A small masked image model, trained from scratch: 2.4 epochs.
Rows from block 2 of the encoder, named by matrix and row number. Rows with one number belong to one neuron. Each number is 128 + 32 x the weight over its row's rms, rounded and kept within 0 to 255. All counts start at 0. Numbers have three digits each. After the name is the row's rms in percent of the matrix's.
# fc1: MLP up (encoder.blocks.2.mlp.fc1.weight, 1280x320), inputs 0-106
# fc2: MLP down (encoder.blocks.2.mlp.fc2.weight, 320x1280, transposed), outputs 0-106
fc1.261 099:105119185151118096133133193138142098128155148105125082128121121162077120067165116151133106108174095125110189091100122161132121133110165152147120145157133127148157125146116072076140072145146154111092140060146122152079164168097096136188123135092105133159064117084164164181104176156080092120073135093131173125135056141067105
fc2.261 090:149104099181159091152159083134112157155156145137108124127182149123157096148108218142118102137147122104167178151134112120101120127131126096148109101113148085131132149076187242093082152178146148195128098161134144133147123150080114101180129141130131092134112142093071053151073204083169092080179128094080108124104136157123139
fc1.262 151:125081144100092121129132109162114128107132145073129123106121130122151140162180067115127156126135182109153125100135122141098087149156112171114187160057141111132157147105136150147134092150143094117188115098090127160147090151067196140117153131162130144190132205158127086137141209150145142175170136117129156188140097078077155
fc2.262 170:156109201161179124146133163139151142132103163146123069161156169078160037174101180144071120091128087135101168159143111080144124152208131113152075141060113079086120085134174139116134165077154151099119131099133153124122104107142117091126096068107099097105116102136146130129112129119135080120137111120148106110123158130150133
fc1.263 094:164133144095159050112133114056117135067141123154157151175107169123132145206131139081118159126147051171171189069190111154157197121140113145189095191155139129146066133129157124163095154061143165062136171109106134042106158149142117084138118084110120105164150134132080203127114129094068161109105101105106162103207107108143074
fc2.263 078:088192110160127127087182092090186125139130211132118109095147129122107114150165095147062154115116160100128112155149109088096147138114143153167120130208131151129116157161128088113142117193101156180128159123154130084118116161134139132128113174175076080093109181141161109172137154131173161145120135121125079134141034155123099
fc1.264 108:030097132133127170110155175157119161183113140148163125098139169127185155142146165140092173115128153144097121141144146062140119114148103145142127097128096153111048118124095131142130125177194186078128108079088068175125141089170119063090069111167125174165066090146189115184145119102118098143085105131152155158099127126045102
fc2.264 105:155147122130145100072177136131127114070116141095133116153080077096115143107086099130160096149108179126140064144102107147036148157102106140178151130155182140148141131099161104125131138100173109068179143142162057121121112062150132148121162135075154169142128150116116160091099125140135160183167117156131076111141138080200106
fc1.265 113:129133121140083121143158124141123131082156135152134157130120135070164118101138107128074086098133166139036121095135172131121125173128130109142146160058064186111147125139111084094101138138087096076106144108121112107113102165158155101183138146119158154128169146114141120130115134149146129127072108079179192158144081117151080
fc2.265 115:053119177112148104117135121150163139122110171085130087145178167197128109091104176131181173134128100131125118118098093122137140100120125162118116088124164098089140143142106110165143088085128157110139149113118152143113105083122102142093074137091101153128115149069116100136072101088134092179087066118150128126110194150105118
fc1.266 095:161135149119130110165098166182151103129104105186139119152123092087162180160068137114134101167147069139129141092167139113088161100088183156159121128125171121154114132132103089170108152067114123140090165163113111065149125177166133107117088113196142094170092142130132122165154132153097136134113149167166147120108098062134153
fc2.266 082:073140145130063132099165055159132173115060186152123101093069111156137144157117103130116131166119152121152166174174142106132035142168170114126106137171122150170122132158101148139121148115101137102161131157193128110123120131108070107155100118170115173089174157128152155151200080108139145108144136091074104154153153092157132
fc1.267 108:139086137150094162141111142088110123094147148103153110096186209139072130159201111145030132109113170148095172075103173102148150151130160110137161138152094133140090149146189161149076179136182062100136155170116120178077132179169064104087081108106117156110115103140112090110119150139103142151083086067094195129188097122121108
fc2.267 109:166148096123147121116191160140126150118117072065096172094173111127133169143129098141165129132150143100098128096126108136147134193154096119117112098172169107096195161077163153100180090045078124054096091096152093172076096103157113087108141125146152182164063146120077089123160094055171113160123142067101149136098114081152116
fc1.268 079:146133176166196132098131156152117087126070094123169132150103141121118138159106183162190137132099167048159147096149161175128071169099196153191100137069092171122147174144124143035085144125145151157165102144196155099128119155083129174158138108126102143131155124119137161115204092086152119125112112099115091111160129108156153
fc2.268 068:096093155189137190095125094105133173171151133114112114145137071087081095136101096124093104083158137155144085118067110128138172195085128161058112133149112181185087150159130090145113161139139175136122122154100163123204147155114167122168099150097122157099126145107125077090078222135102175188083121152124157124125132114135136
fc1.269 096:144181119148126100123137089197165105167119120124106153072184092121120096072155067090133148121126094075135094099163088170121113130116091114174137105088122129152134070104093101178116134151131085082074186083119185108103067143143182164137135118176107197152162147148131117157114116099147177184176139110099094120067104097111123
fc2.269 082:111057167104136196111139123136110104097165105122171137187101148141094168178101167134135084147138116100157079133136139144105166111157123119085137131122062166096157158168160135143129177123120107176171067155086135119143181159138111131134143102085137083066105132150126184085184116127063143097057101088142179140139132176180158
fc1.270 114:172149092137154149150151125132148088148078093170123145132129127141157141164168143213070123082132151122096161093190161203172101152171113065095120147132124083068080103141132176130140126132090109131150085126093119165121093201039156157116118102102125088110084118141127134162119097124126162146141123164189080135140145119086102
fc2.270 108:095158130188138116131109120110098116142140154139170151114104183139168089102142153086162134105129082151080115107077045119109087109156178121189080143127134165089090129077161091183089127061104093122166166125140171100127096127195079128140132069132099114109055129172136120150121134145128151124104150143078125076136089096153124
fc1.271 081:146087172142172128167113126082105177097110110109183132144157126122090156116136086185068084126126146123145117134121142094129196157119155117162093125067103075159116116161196130150122125128103057106171159129165140137062094192112136172066093161146140140081160126154128141132088120093100167047135112057158169096103082139108092
fc2.271 076:081169126078117154171212137195098152117120132138092126100121172161171130149163109075075093117073128096121153163164189132162104105183136143149138117158177169102116098145137139138148175077098174050136151111071168105169113126171148155129138035176084110180158169120169097146093138153117163109153114121130141107137096140119048
fc1.272 102:163102156166161083154161145146163152108136112126123098152111126106113164106203155145181084140130118133072187073189115138069176159204118143084093108149159117141124109162107151121132158081149084170110135092121154081168104111126185144078133070113160102129075126128141100102152177133148142128172180072149079114165124155113157
fc2.272 083:126157136168142079095141167141143101158166148104189156079186209120163144102109156075136129115135068083098118145140129144132099114153110158160124142096112088178132112115095139139147094137109134089182080115134072091099100111142174141153137103152140152138166090092132092138070125161116123147115145139126137089096117157113085
fc1.273 089:090103139074160054120097101128199125134145099171094154140147140114138203091046161094139114150123115141061149106207078153114172108153229175090097147085120124053118143078113162151136112102104083142071128156069114154112105172125145099103078134094150184138074169195126119071150130092077121136100065088123126094211102150115165
fc2.273 075:076118157125102136104100140148116116214174096091166089102181175128113126116122141110117124121094081085107112080161163142124143138107127135164079147123133177160104137172116131168104139129106099138076134114112166129115083226177113128151111127150142088135150146163170097104140167092162080116130141133103149042089165119133089
fc1.274 099:113166118131136130133092102143106118159111130186147130123149227141126178130127127134081145097147075160134202066147150183129120115179150139139119154119134065143112135132131131159080103076097153150145193138101114166118101135173145120078109117161145073097094143104174138091160128167117133094158132135130126065147138158093077
fc2.274 090:111104156117201197110094120147148188163129162128150151097112147126101113125103148157124123167118090150173080145132105126126104120093150183198163140159190211113128102165122107098082098101147113155194104142184119063139073123113141166103118135077178161156123148106113127078066129129109127104182110126144135151138196118163110
fc1.275 083:164134089199106117244200162128108114104124129086120150085102128149048166147054090087120141159124131101165053153158174095150161162040155155142214087116120114193101163135083139203158089193131096147064170148129169072113109145138107110117103135137162123127124126106130144180128128169146110172151124167123160192115091180138124
fc2.275 079:109116160084157133117128115097113156114147147120161094191153164121154142119177115123128126060101098085087184111131088127167153113154080080175068114100087130080168133166193078100111165099078173136141090097142099148116103132109192138128117082176107137144139109139157115077105138058120191089135104094133157120099141132098131
fc1.276 076:050159187121145131089168118122110179126113091130147120111138152128062157133093072106206135130133099104171101125211130172107183086095145184129068208114136153145140117148161125100130172032133046123135091150071102157093158131115168179167109157140147136126110151096124109143110173122120112127170106119149099155111200144106135
fc2.276 062:172104086144145157173114150198171095150148147091161111179136154072120167116149166159128134140119130101144175119138204152124088123088095144185148049133094142163128168145082148095134122165104144092117132068123166150124129169120152156118137142096103210081174128078124139117185141140127137105172081140080164098108074110166084
fc1.277 115:132135141164191131091115191126167119130093203127137122123128157141095103193101162173100133196110127147209142172202110148125104148139118137113131123088172147171128120114089101195158149180110146120078113120136094113164128097136161106137146142105089154086144087141160127140122189173152146114095144098136086064205083131120106
fc2.277 108:211148125128076094169118108070117124168097125132119148041136078147147137174146032117124122196086123145137109102150089095189054145110116150108139112107133118191174120185131092119102076142138142134101140095035139119106136120176100122149120125140068114099183150126232130084114178092147133078121096157119155137195108181080137
fc1.278 071:105150123108122086111161098136141099102153150109107118105118113136110163180072216109130147107120141166093127142113114140149119164065167094134113140144123137142106065065138079171092134151091162189108131112117159177073145162103141113185081217098153108109128128185152138052197126100103163058097145154118121133107163105129141
fc2.278 068:075073171161118136155123144145080092068130159115155139101137173083118155106109202136130117123143142134126091091132163176108112120132190144141080133101145131109132121105151166159127146164145105161104172119080158166123134151168131164183099089114120119180132104152152136129148114130107078140168148194105155119111111162097101
fc1.279 079:147113092120068078150118096205165125115155137146188086122168128130163103132143156148125131108145138170139116120109125147097162133131130182158133151165148178152071182121131158160123185164073098112165144082104114178095142146154189124173128120160082102139112148118133139157109167176147113128180101125141123150148136101091085
fc2.279 065:125134152057096127111157081141087122088104140110121063147221187169160073122147126168112133157136133157158132083150095129160146123155163113169086085081157079143078132139108151094128140137152114128149143086100225114107070136102121134134083078137083100092115099142213102130106098098187184116149105112156100187167160136135174
fc1.280 073:162070071085128134121143118116102130098107050136065122183128102195099154105089147107148172152158108098187190157119169135159137153149173137130066155149108228159146141095150123210136096128127168118110150091134084130118098159158190115141106107139150108092119152116159129125081137140088145132131077075136077102181068155089122
fc2.280 056:075114171124145111124120161157133108164132168156147118101097111060102148167155127188092102143111178137150040110102117118116142120147118208113131119079141074108090165192132100057092185124144121156135071147116173127147136100086146205121149169112116118146153146137131117145141146149155177131117163131123167092095168135152142
fc1.281 191:113134092194116119161177093179138153104133105163086082086128132116145110070155126074158173088154165126115130142082144194140127076145166146147124097129164107115092085131073159153126068166146133119143161099091145159096070127113131109109123139128057161109131145141100118155105095117115074135154124148145195111111145149060053
fc2.281 247:093109124123128101112085093140059184177159080184117125194119143126128143058169074073126121182134073145138093151148140101159204131205076088103113144115140206149099109126086166120115158100134121216120153130144178131190123153139174176157133124124163110144129146113106095110123167124092125130102098140130120165140055087202084
fc1.282 095:173179124134134103147145150105151127175110126101140071146136177133168068112158085107172147191119100120142129131131109121171107105107111202117069118145124135140185115080131110138128064153139116129154079143111095162120150151126102095128125154051130149138137066116132129133146135139116054185166073142169181070124177144071094
fc2.282 086:045121088115121075135112088105095181134154146083139098098112054160133149088127155129125168116138144136124157161152112119093183154122130148127159176127135095171146112125170163140184168113157122093072111161165080162105098101072113127151174169140100164131105120114112111145078100070132172102106113167080134166136120107158150
fc1.283 129:169096120093144133081090170125175162127123149146194101106123131133125072133118190153082075080133110138147104143133132164142162076148188129109128105132155173125133152121136180142115137142150112142063071141169119094094130162152092126133088182126163201101107122133087169051119202081119138104112136099149137138055150099193121
fc2.283 119:127149153084112204155156137142142138117120092108108115145138094141100120121141096129146113153163160109121226148113137158134138139097116146110159138140084106163114081124070109008162130181158135156200165122143156153154128148064132108088120136141139135110112182124082093129130134119149109187131115153150069170177115054113076
fc1.284 129:120116076104119106158102160150131173153143065173141105107167080097140069136198155150120079050111130174133193107126166136093144061107125107091087075125140139142097154085077114140133156115109144158093109186090120100143121183113147134060116145097173140104091118128168113080116131130109118147096193170149117153109096093095058
fc2.284 144:116104086079093145112100079087128079070103132109175134136137156177183169150126171157176087114093094091181058144163076129147131132094131135121120111106099102159131144149125125125101135110116115100172142133102109082145108138125137156145123100111089175106111113123187162129129117180121178125124067095104121121172107116132136
fc1.285 080:118087141131143076093118180190175155088093106161164077148124124125105123134086149119146116133154053186075135112089091083149128080158118159074149153126133105159140125179133121084174081100107144116098081144116158173155097192068078106162215088117144102058139148161128069117110119174125175084201161123076101142125212158156155
fc2.285 073:145178096148138138139069071115069161156157120054120137100099133164101101101117063129103139123119102101197144135157159167109147113108109090130103119100079107121115079103111155195086163127117078116081142103198157121081125109150172128109106173136132190142086124165132188117120146091119097150102150168092155138187043107153052
fc1.286 090:179112202100198112174142121136138158150140120105160159108093153130138136084120086102135153159126137107149151067179097109159112127173090129198103124103114151138134137174121148135124120133154168098126122130160138141090148182208157129151122122126139116114113122123163156132109129142141127116094165134076118080206066154079157
fc2.286 086:033176101212108132137101092089114029122144097104106117084135131157131151157158115154159105123148118157137109138080097176106159171140228141072092102159157169155052101111134157138124082164136129165104123113080126157059161117109131170151073124132061216087139178133045112142097113091156146187152119158096184126129125107138100
fc1.287 128:130117142103140079106110172130143131160102166169144088130101099084100120119063120116125098098119096128150132138138164076070146145103183108107087127130169149157164152158201138075156131132140145143077061124111081147121153143100131097143144084122118092119088129167166160136155117135191202164137148109102128165094183163140141
fc2.287 131:140107129141171117169104084175173155109106163102130108148151166105053110159073135144122132154095067157121107103119144152098101106154125129103088127140133081129093109156162132108119080142116093155061119151104121124147117126070167082160132118126111116131123137162057108133137150138133108188141108169106157084088129146134174
fc1.288 111:069133165101153124130082157099180111163126168099143175096144103125076192125139080135077174111097056130142120115172144120197065138157167089129080087110141113132158147122115118174098137130110138086124109100114132109094095141075158122146076168179194132089139103103154114092107177094225081106131173126164096101116196147142193
fc2.288 126:148078110130142127138078138036167138055160119144129127158138130181144134137159091070119138128160110098157092104109146116177136162116060109069131110163092078176133087120127100134107112139095134138146132155080118128154091136105091093142110093139149114086117134123114137165111114124159106167172132165090122069078173141131126
fc1.289 099:088135153127139087141201169193192091125156053151159173161083085097110120146125119100169140133163067136124123162124129165147195108164090100103138196166227122149104164122128088137150160159181108096126079122188128182096158142106149102098153148136116122127146189077128152200131118172114145147122143154116109099093119102120145
fc2.289 100:129169166120194161122099137091146109071140106096170171164163115156106124163065145180126135161113067100190110129181174123098154127110154123148114106183149139118189122105123095124108121180089100118134116117081111104060137196158166127131063137111147188070170149145110172095192190067099107161147113146159139091121116141146105
fc1.290 085:064176162114120128079080149064124137073153165092096100176115107148156101169114152204126153116104167153166136076119133172119143132122158066180114149160175143115128106081117096150099109129137101116152134109125107181098145181180122098138129167135136158142146050144180123169161193090122123086174075135096108122149111137120133
fc2.290 078:124101092161104126160173129189121153182118162093112173109125081100059095068122141093132127160162149138131117186116130122114146182101130152121143090175091119079176138095116110080132169119145133173141134142131076165155128144093114113147133135102112146137116171057074096152141115133120142149129175189101129127138127122102093
fc1.291 071:123122093181175071129114069112170153129157181135097100119139148101133179077165082099091138120100106136126150126132091089140192161144143124058141148129123191127143097177133135167130118098094060112084085126087101129164094076132128112149204118112123237101108098120104124134170157098128065139152111100049145176156153168178127
fc2.291 050:166125178053029188145126141156095099096114125139113123174118116141109097170123105152106106118136160100119123174145159179095094156084166084190127133121169104108128185069111077061133078157121157126137169113127132112111162131137118102109090101135116023127136161153160133101117095136145175102138098142157120101144110091086150
fc1.292 069:117077109110209137135096113133209147104078162145113134139194123137137122149136137143157078098102119101108141162180135134147168162126150133106132138105140185157096162155101139113135168121120143174126177031147162119096102206173097107131166051153095157119137136155148102111134124107223142094132140107130115132148040148134109
fc2.292 052:121113133172025131132155133145079125168170109097070126126122159107120115126157136124111157185139195143166117095074129123142124123115113162082085081118137072124144109089150150130100087127119122121127130206087127128136175116122130104090122183119123142129121085074128103179095147112072116095116092163108176145117159134093113
fc1.293 059:143154116195158122127186177101156125134146166175100120140168180041176175135170127151099138165136134154122117115072100117186129082074149077135124129096110108111097169106119112098099102103112157119115160098129112153077137154179080134085159136103130129133115121143111168150113132089111115113142130099104101148176090103086143
fc2.293 051:065121123175088130186142114191165113124097183090147103151152145165101129140066129159138082135126135102169088204186075173115155166101139159134172117157103108166109085082116135116121153166118110208127142129104143103122173160078135136141110083143155162124124087146091107162166094087150209180144139158110126164096099119140095
fc1.294 091:139101167105097102135143147130187091123096110101103106136118134131171132191150094115160134175102113102154162139176157109125089177117149085146126138125145100086152134174133161139104126134145170122158131164167125180163161123145136115192125075086165168104117131161156141161152116129156131151099113147084130119181093117108168
fc2.294 089:170091143184126153131055140090137095106208069142119171148151058116105107120116101130114137063144140137094137082098061144108150152112181190091158134118057128135115133095127095111157075137157146143141055139127144168129172153173081082143126154114123112159093128149176134140095186197083131157115129100197135144092114160091103
fc1.295 088:161096145097129092146107131146131112101159078133148138152139136101168122159119120137095090144119117036122111151130111132113161157138147138140181122037209174179164086130139078156133114123116132218139177076162104164151125105114209177063095148140062066113130136118159114111142124129141104137148136142185162176189112112098097
fc2.295 079:090115125113119069088183146069119114169150061172106149057109141134084125119124160166194140130135128102162150111145052150101188080135160103192071161113094156180119150131135190137139159145168146136131108112124163157110129113139154155152135108091064088158161108127170088125118128126086115075104107121137088171156101155166103
fc1.296 122:067109152095121090103132203091133092107195096136097093122142118082141100131140192099110134161150124133158174118127135123087200097139126131111092130119158098156045109162141106110137097139161108139154111076048130112132161117086175145049100126034115154156175127100125106135090159111116124120138080092153103153176016148145176
fc2.296 104:126144138126096087178171115106097102142081073131125145127135132134172120131170135109091146146090119133100140150174075105148058110198180116162132148064103192051168123131080115140112155172061102107167082151118157132130148129125122168100118133156073085186153152166216120150149163143099153084127124072142133140156079140135109
fc1.297 075:112099084123149117097187112154159111070119118121145108124100144132109160146166111141117036177113079176100093104193103151116130128133134161117140127127122169138110054153121166113118148142195076067144141086099077153145131168137188080105163117130169130077171110143113034187145155118138133087141131107144105101167116160102179
fc2.297 062:146173153163110153098135135147087200124131098204138160093195129062140095113148159118065132149055115089118151142137207115080092085139096143144134129090101152120141115109065139082092122147120135034135097122074148085134097130100169100144144182107089134128130142105185231078133150142131140119130130111133162092120167175201067
fc1.298 094:137107104113099090154106072148122134113145127103134113171191112127140135147117086080134129129181107106122115132098115178145163093149164124069123204102165119129130124064108157125090188173202137142092100142110099139110136158107093152126141162117147178107164121161123104137139101164179114138148089147084106144137118064160162
fc2.298 098:106148167131164148108102103134121139079132077152136121119135134109117174097109176149187144083122155156149129119163159129105141095133056163089093146159104128126193137065112142107093100135147073135132128124153118108100154122103137096094141155090196127170119154111118133078131107143129091187163142090182079120092127105178174
fc1.299 073:063129083150112077165122127115156084131131120137183083088078184127100157140138083118118134158139080150125160117145138116160173096070103111102104096116081106140115160122152144146140058125111146115083152148160146093148122140055156090128154058150105123102120121136167112162092127176177155148108128091153165087080062143074123
fc2.299 051:178122111100153187130127082149084129091159137089114139154146112098120103110102150154100101115125151075157107119082081150135101176133179146107157123076153118082170087147197171094102146131184122150150128139147090173131132065147141135126093151118137122172140136152112136098168109115070117094129118140126079167157136139225112
fc1.300 089:124076163121138157141135047141106133062106125116135117166125129102131152108068191133133134127120113121195098118185118144122142096153092195106107075178148170121143105144138090112147120130141079162174133175114095069159123109096164084175101117101166130155165154112107110180106075084115125114129096099082112130122129105161132
fc2.300 079:101143136174115132114179147130122143159101109124116081159111117188143139139124109141150153121124145085132137141179161133132121133115154074186143115058079108123185140109181097145120158171091170062111109183154164187153093123118153099116133080140132123124133106139176063177150141129117133180105100073184102132129068155165176
fc1.301 081:113157124098151095156131177060110137110154142158140155111129125163109154149128127149149125097119066129126154162184110101097069174169168137182094115156195135093129060142083131155153134112150119126114149088142123101142167117122116132182183121126120100150110108076161160106104136111106113162163100105122067121151164161134158
fc2.301 073:161142115154123138146167067167111143143101141134094075122133122094164117130127149122158135088149140151117166137068124140130121078103072078090146154128090141137138173074127168096131120148076147166123149163128124169106114109115158067123155115125148114145075069148129125104129169149163126129110181162152138107125168073104106
fc1.302 117:072150150080201124128122159118130163143101152091103152181166067127144134119141096133095137120125147187150151139133131112137119101113093201109088140098113194116086124101092097156100130162157149110158139107145125137120132141073151139152119112107192095113162087154135164125169036129116126094141129139113116129137137102132138
fc2.302 117:148109150073107108063164119138090166099093090199088085094122140160140106161143092134132122117137165119124110124139096129141177152141191129151139152160183145128142141176180082162126146175096169078089127172144198156137109203102111102154149194130096145112100199209132090135105091083067172113136126088157114135119097140147143
fc1.303 146:105062118083153172125098102145068114130148170097139148108183105182107088100117121114158064114158059132135064133057177123144145151152135147145107139061129100071128097122120103160136119163125126154167153123104166135188079139093168167161168179091131127034144124093119109136110175080132136141121128159138167144090096174124101
fc2.303 219:143180165090122095074123200166198102107103156128144143091111155126127125106145123170134167129134198134102119117091127105089136142139072125172132128149145086120169120050125162137150107109134156061095124109125085096100156101123106146114131119110100184200100132158123104107132139100122191139132160157153097095101142090150110
fc1.304 080:111095102136089054122122156119139101147087112119080104163105176187111103214133120130190186106129092096124127085117121136125133148174095116103175105067114060117134096137165145139148124095115130090122175138194123149137114127128139111159096078103094140069145146085165094135127124075095080148118121210131159154090139127197065
fc2.304 071:090133130150175139173130124111145124157157177095102164101175101116123138122110111188044109140166084166157082137164137148144184116056119091160115157154136177129125124125154131125108127139156129129120103155121172126097124127115111151174096089167095119155102115158167151180114144183200197147122112130116088181172109110091186
fc1.305 108:090087158113199094151162106162121105170112161120112075155123132148120180148133073097121118196143089041138092161126133135092128067138112122104130078143114082137093106092119145200155181113150139141089146119091113108123147143171128114135072076173176164103188144102136154173109115169146123125126130124138154063124139090139159
fc2.305 111:081112139175068147117055146082080090117121052130154146103108119129108114113149183154156096083135103134111140131145112111096074139138165151123059132071134181072134101177098152143064148102145132120155162104115160189118162141161124173101108145079125117110127140077091129083165089112128187122109145132081134187161188146104121
fc1.306 071:110105070100094155100126115115112148142159141184184149096188128115147168137157144164161062101162118124164138090118122133169183168140150130113078121136095136135112062124182111189140091142134160136109159107107160114166140124179147130134077125189127136202068157153123078086127104150111135176106135178091114120181129118144024
fc2.306 060:132140137109115125183133135172150153109098178151047148115079091088157130156107199151158157136092155106146128167129090116117064162118107077150141123155184108033147178159126149107137191113134096193175091117140074112105153100095119175086121164120108112119084144101140119151118139131126120092137084092136118060100141132136141
fc1.307 068:195152142087115112176170188197170095073135105089090107159149132170133105123129177116153139090144125157110143157108119155100190155077218098136107213146152115173117140132093102131180144114132137103057071109102128133067133097101115172101114117090114145132143107095131102094125131160119154162194122101115135125122058120150124
fc2.307 051:074140128235152133135212148069173113083075091108105110088083143074166123153151145161105171116216146144116069109188158104151129139113119167128133149128125139146144124137127126094117098182116119156126159131127105105118165141100148151091105098104149107098139073143162130187126131112134177078113119131126074132105175185114127
fc1.308 093:100104118147123118162144155103158109068128094078116152115097151108115120113058163061130142142187104098143114153113167093106145184172135146140150088094144188172156098134178153090145143173144080126122112144146112171101128098103095171090104143069136159142140145099145137139103138074115176170140120116044158161092087131151080
fc2.308 088:123157141160122083177158104145109141141070138111092095113149110131154125163119094125132086116102095147161101119135164122169098080110123133154058117137072086142144090087125096164134106136108118115141095119025153066113140174083181184163120088177095061204135152137129121140146146173131123087187116109109156143171129110113172
fc1.309 082:156155176167101141141132068186228102128163103162046126129132152186077153088130153149121142147145145158153082131135156128134147121163177133133152119140129142130134095152088126136101170128151122151131057110152130064145165143113091101121148124137109101169123069094143167143112075117103171130188099110112085141178132110130168
fc2.309 083:030124167199157131115171148152118142211135175074136069124098146114128079163106121123088140094176150081115173095134095122159161144092140102148154174125107135109136145104183128032096098128096126108099110119172109141116105152156147117160089104159126139148119167143152074130090182114145136128076087152146137121043125120204122
fc1.310 069:130143174159118139162120087166145149181130149157052141144170115123188111146078129077101138104119084172103119134093136115093096076107161133199127102137131052118138190113108110084097062181148106109115090075094066176120108132137097141125124134105113121085077142170110158141177086203110121099149107107160102100054112169096121
fc2.310 048:129135083103133078117128118074108165093131102092157135065111122136101132148186139176153143175114162108138104102158126126162185157114103139101123135107110194169123102110162092173139186142116168140131125135126153074120148160188133119117152087134121123131130109148173114102092200045150136171082153148080166121244096068133147
fc1.311 126:135104132105171138180147186175148143158121130155101161126149163096142165129175158150092138136154087083185075183169156100167137108124164070131109104121148152140058139126164144150149130145114164131136080138059067108076189086171128142116125112108117099122137107113109112112159098131135210160157116128128084122078170134098121
fc2.311 116:135093059146093128136126119128099149067128197030117144116081119154075138096164064150149140131133151118115056105125151088126115156087096110114123099152126179154107150157147095131113152106154105084089127128111127131137076127130156106140175114158080135093052138121099134195151080192172126161144183138092188082140111205172144
fc1.312 058:128095134116119130106110132122171114101083091101112149136164131113125078114129104152117112137105109134150175091172146184136129107100112146214169078115057127165116158123123081121139161145090134121147125110166150130124149103160070167181127125182133126148089205132192111150137200113205188073100073099112141146097140073109080
fc2.312 058:107157106145104195179119145174152079155149110074158155144187148146112140126132148159083066082119160117103176110162117155098079075075153183121129167097172142104132142098083123108134129202109115151190140103125135129136062157157133174112114141133160122117137142087162100118103167148147167133140161117155101132161129078130070
fc1.313 115:157100149135110118132161124167134116115118099114154114087140076089139125113147112163104073152068142104123115159122148124118117094110129120124135058126064202133153108152137105096132129180152141104124081107184200147179122163109098091106113150139094148139175136121155150096146174144103180156128146111088155139077175045093165
fc2.313 100:186135128136157112109106121128123166113089089114114189190149172106062123156127135107157111103123144153160143165136130160065137156189098126105095163096143137116146095102093164087116048070138115077161170147124154115167140103179127101152151166108147088207088099093037132145077124153149148126104184123140048131155156059155135
fc1.314 100:130097170121160074170128119118130143087124094175087111117154159117128145081180108037102140159092110120149179088182128099128145134129091170093148116097152141159122143224139147141159134132125124137077164062114129140107074100122180124136169183105110115133074156105185152098151097133134135199125116192147165103151123086152132
fc2.314 094:129167105072124090102105113142140090137139121125133163173116121107144104119087122117129144159158094111111083168090135142088154155155135102125104073095103142175106106082108160061120126098124201119099143189124106164131169101121087091177142120160095158155204073153090161149135149129165104097055112160112093227120136166113156
fc1.315 092:124159112103113102140118079164157137132107060121125089104165102136185110155132127089196157091104118130123022107133082105137068096184087109134141097165096112185125080106105147138146131138093117146161092116139150189110122179163124190135151132097109108132152137194147131136061119134171121146152170121157087133114134116223167
fc2.315 087:145089094195107088184145129061096081167138146100106114128155120096151141112135136138161107173101073146112132063145146169133147172098165140150112151122128151119142091117127113161143147065144184129079189142089118115090117175131138115124097109160172147154161140056109152112190130142127134148089084159110145148127147168072087
fc1.316 086:163126136107142055122097105176078037053113138199142107149098129078147114100151137050112130153088148077140129089125143141082146112172151127144161128095064151064190134079165168176124087133122175140105167107112095141152106125164169073171204125128146169101139155221099182087152115080129103134139105151150077068178122101103143
fc2.316 074:082147118095101141086153092098129176154117105115105116182126077118121141131136123202161123170169090144112112204114116148086176084130106104073094160125226096172089158118117156115105177131088113131122100159122096105147155132110106138135136154184156134114134068083170133128194057172117146106132144147114119180080177166145125
fc1.317 065:160171139138140136133085138116124149106137074169149107094114106158138146114054112112093144064160077116160108116191160164122073066134152117161137082161120148097132130120148166149090114117134145090151116149113132119104146142217106092090106118155167052101138153102130080074113119114139072146168133103088149115095161148145122
fc2.317 051:086116124112112069147166163169128092131084166106065156176174151126136117127186118152143149169126172111104125130084126085148107166141096127126106081122158093111106105186117130150157133145076156149146142107113120112116119096085125160143144159124096200127100086170158177172134124113105217068067155104145087087113107086108097
fc1.318 116:176118125136050121137114174079124108165119166102150175159204145161110202195150111113132168067133219133155148084155072128184143161119141141118132157123096143104092153066156148147115198107148097137121144113111134105164135119106123105186164118136158147118155075109053115094117127107120090128069125172118093134147119131151171
fc2.318 111:091163107134210138073125066116081134144112108134119052111067141091143111124062122154111052132133123151104160124126156101102119093150112157135062139124169094139136134157108114093130117114167154189102168089153056136111140088176120140077097100107132125127113135115123115142078160163136066152156119060151093126160138114099135
fc1.319 091:131166128152126104139126083156131106108143164133156095087083102163142077126117099130156121096135121157148113185092101191140124105163088142124172145167167060098188090080116111114101141136114086107177196134155131166121154148128148109184175096104106176121126110140178146203083151115118131158167174144166128173134111144032166
fc2.319 086:129063112157148142122189103163085119143150121116114120146137131111085090141150155157130116159121149123130113149121152153112113155086155220163102159117136156089149187141142162117162145089111140139130128069166147127127134185123157156107050163111176131083134165096124144100137143120149203142065139062120100084146143152168121
fc1.320 133:117156178098076093113108098106127156137161147162104200079154148189115101168190120109076192125166145120120115153111137133152105178224116128169108182112150138149107105086102151140125086143158052142108119110089128110125090179133175139141109124172088151166107131133176132139164150138138111124137129130132133129139077186108085
fc2.320 159:176084106065206105137146188126135122152115122101097129208138113182178087124134074166130102136116118121133132090124090095229141163102131152123116123148129087125163050129167076125120102128124134155133210128101161166151154165122108131124074092115140122080140123129116077135097134118106094137091093129132175143114151102101164
fc1.321 089:132116114126160157055138108099115166120112115119144104139118110095134171129146091151152115142136070185160116091180131125151167142102121163149139169140058100142125081062162121105127103111074091097171154131122064119149128121108091139052157130161169152136094112099118125156151167103145110123088115126124157102157108092150126
fc2.321 084:110183135108137143106141145130073112163136170152173132065149097106129128135110128119127142072135122109131119144150150101093136111137141152126116065164095141133107185131120102138150119110142122122066099154115152094091133137134188067136130128147090080118133187146115112125148124101095145122148153153154159084174122144139141
fc1.322 100:161085148090136121185091151105089133121100175024135150131188126162141186117139106145095125127080154088137147120111171163143133136132127113152070138216093092119108171139125107183111080163098110158149109140125118159188148142172079099080133113156142102147102166115129179084138100116124137087149106137092139114097109121130070
fc2.322 096:128154078150101141121106140126118161134106159079136143114109128161102164088119151187091131160109084090171113174170161113127156085108144151127143108131150143142121124091148083152145170119084104030097067120153160149124101211100134182159141142090096194134145093114130100153153088104123113121136129081093128069123058112121125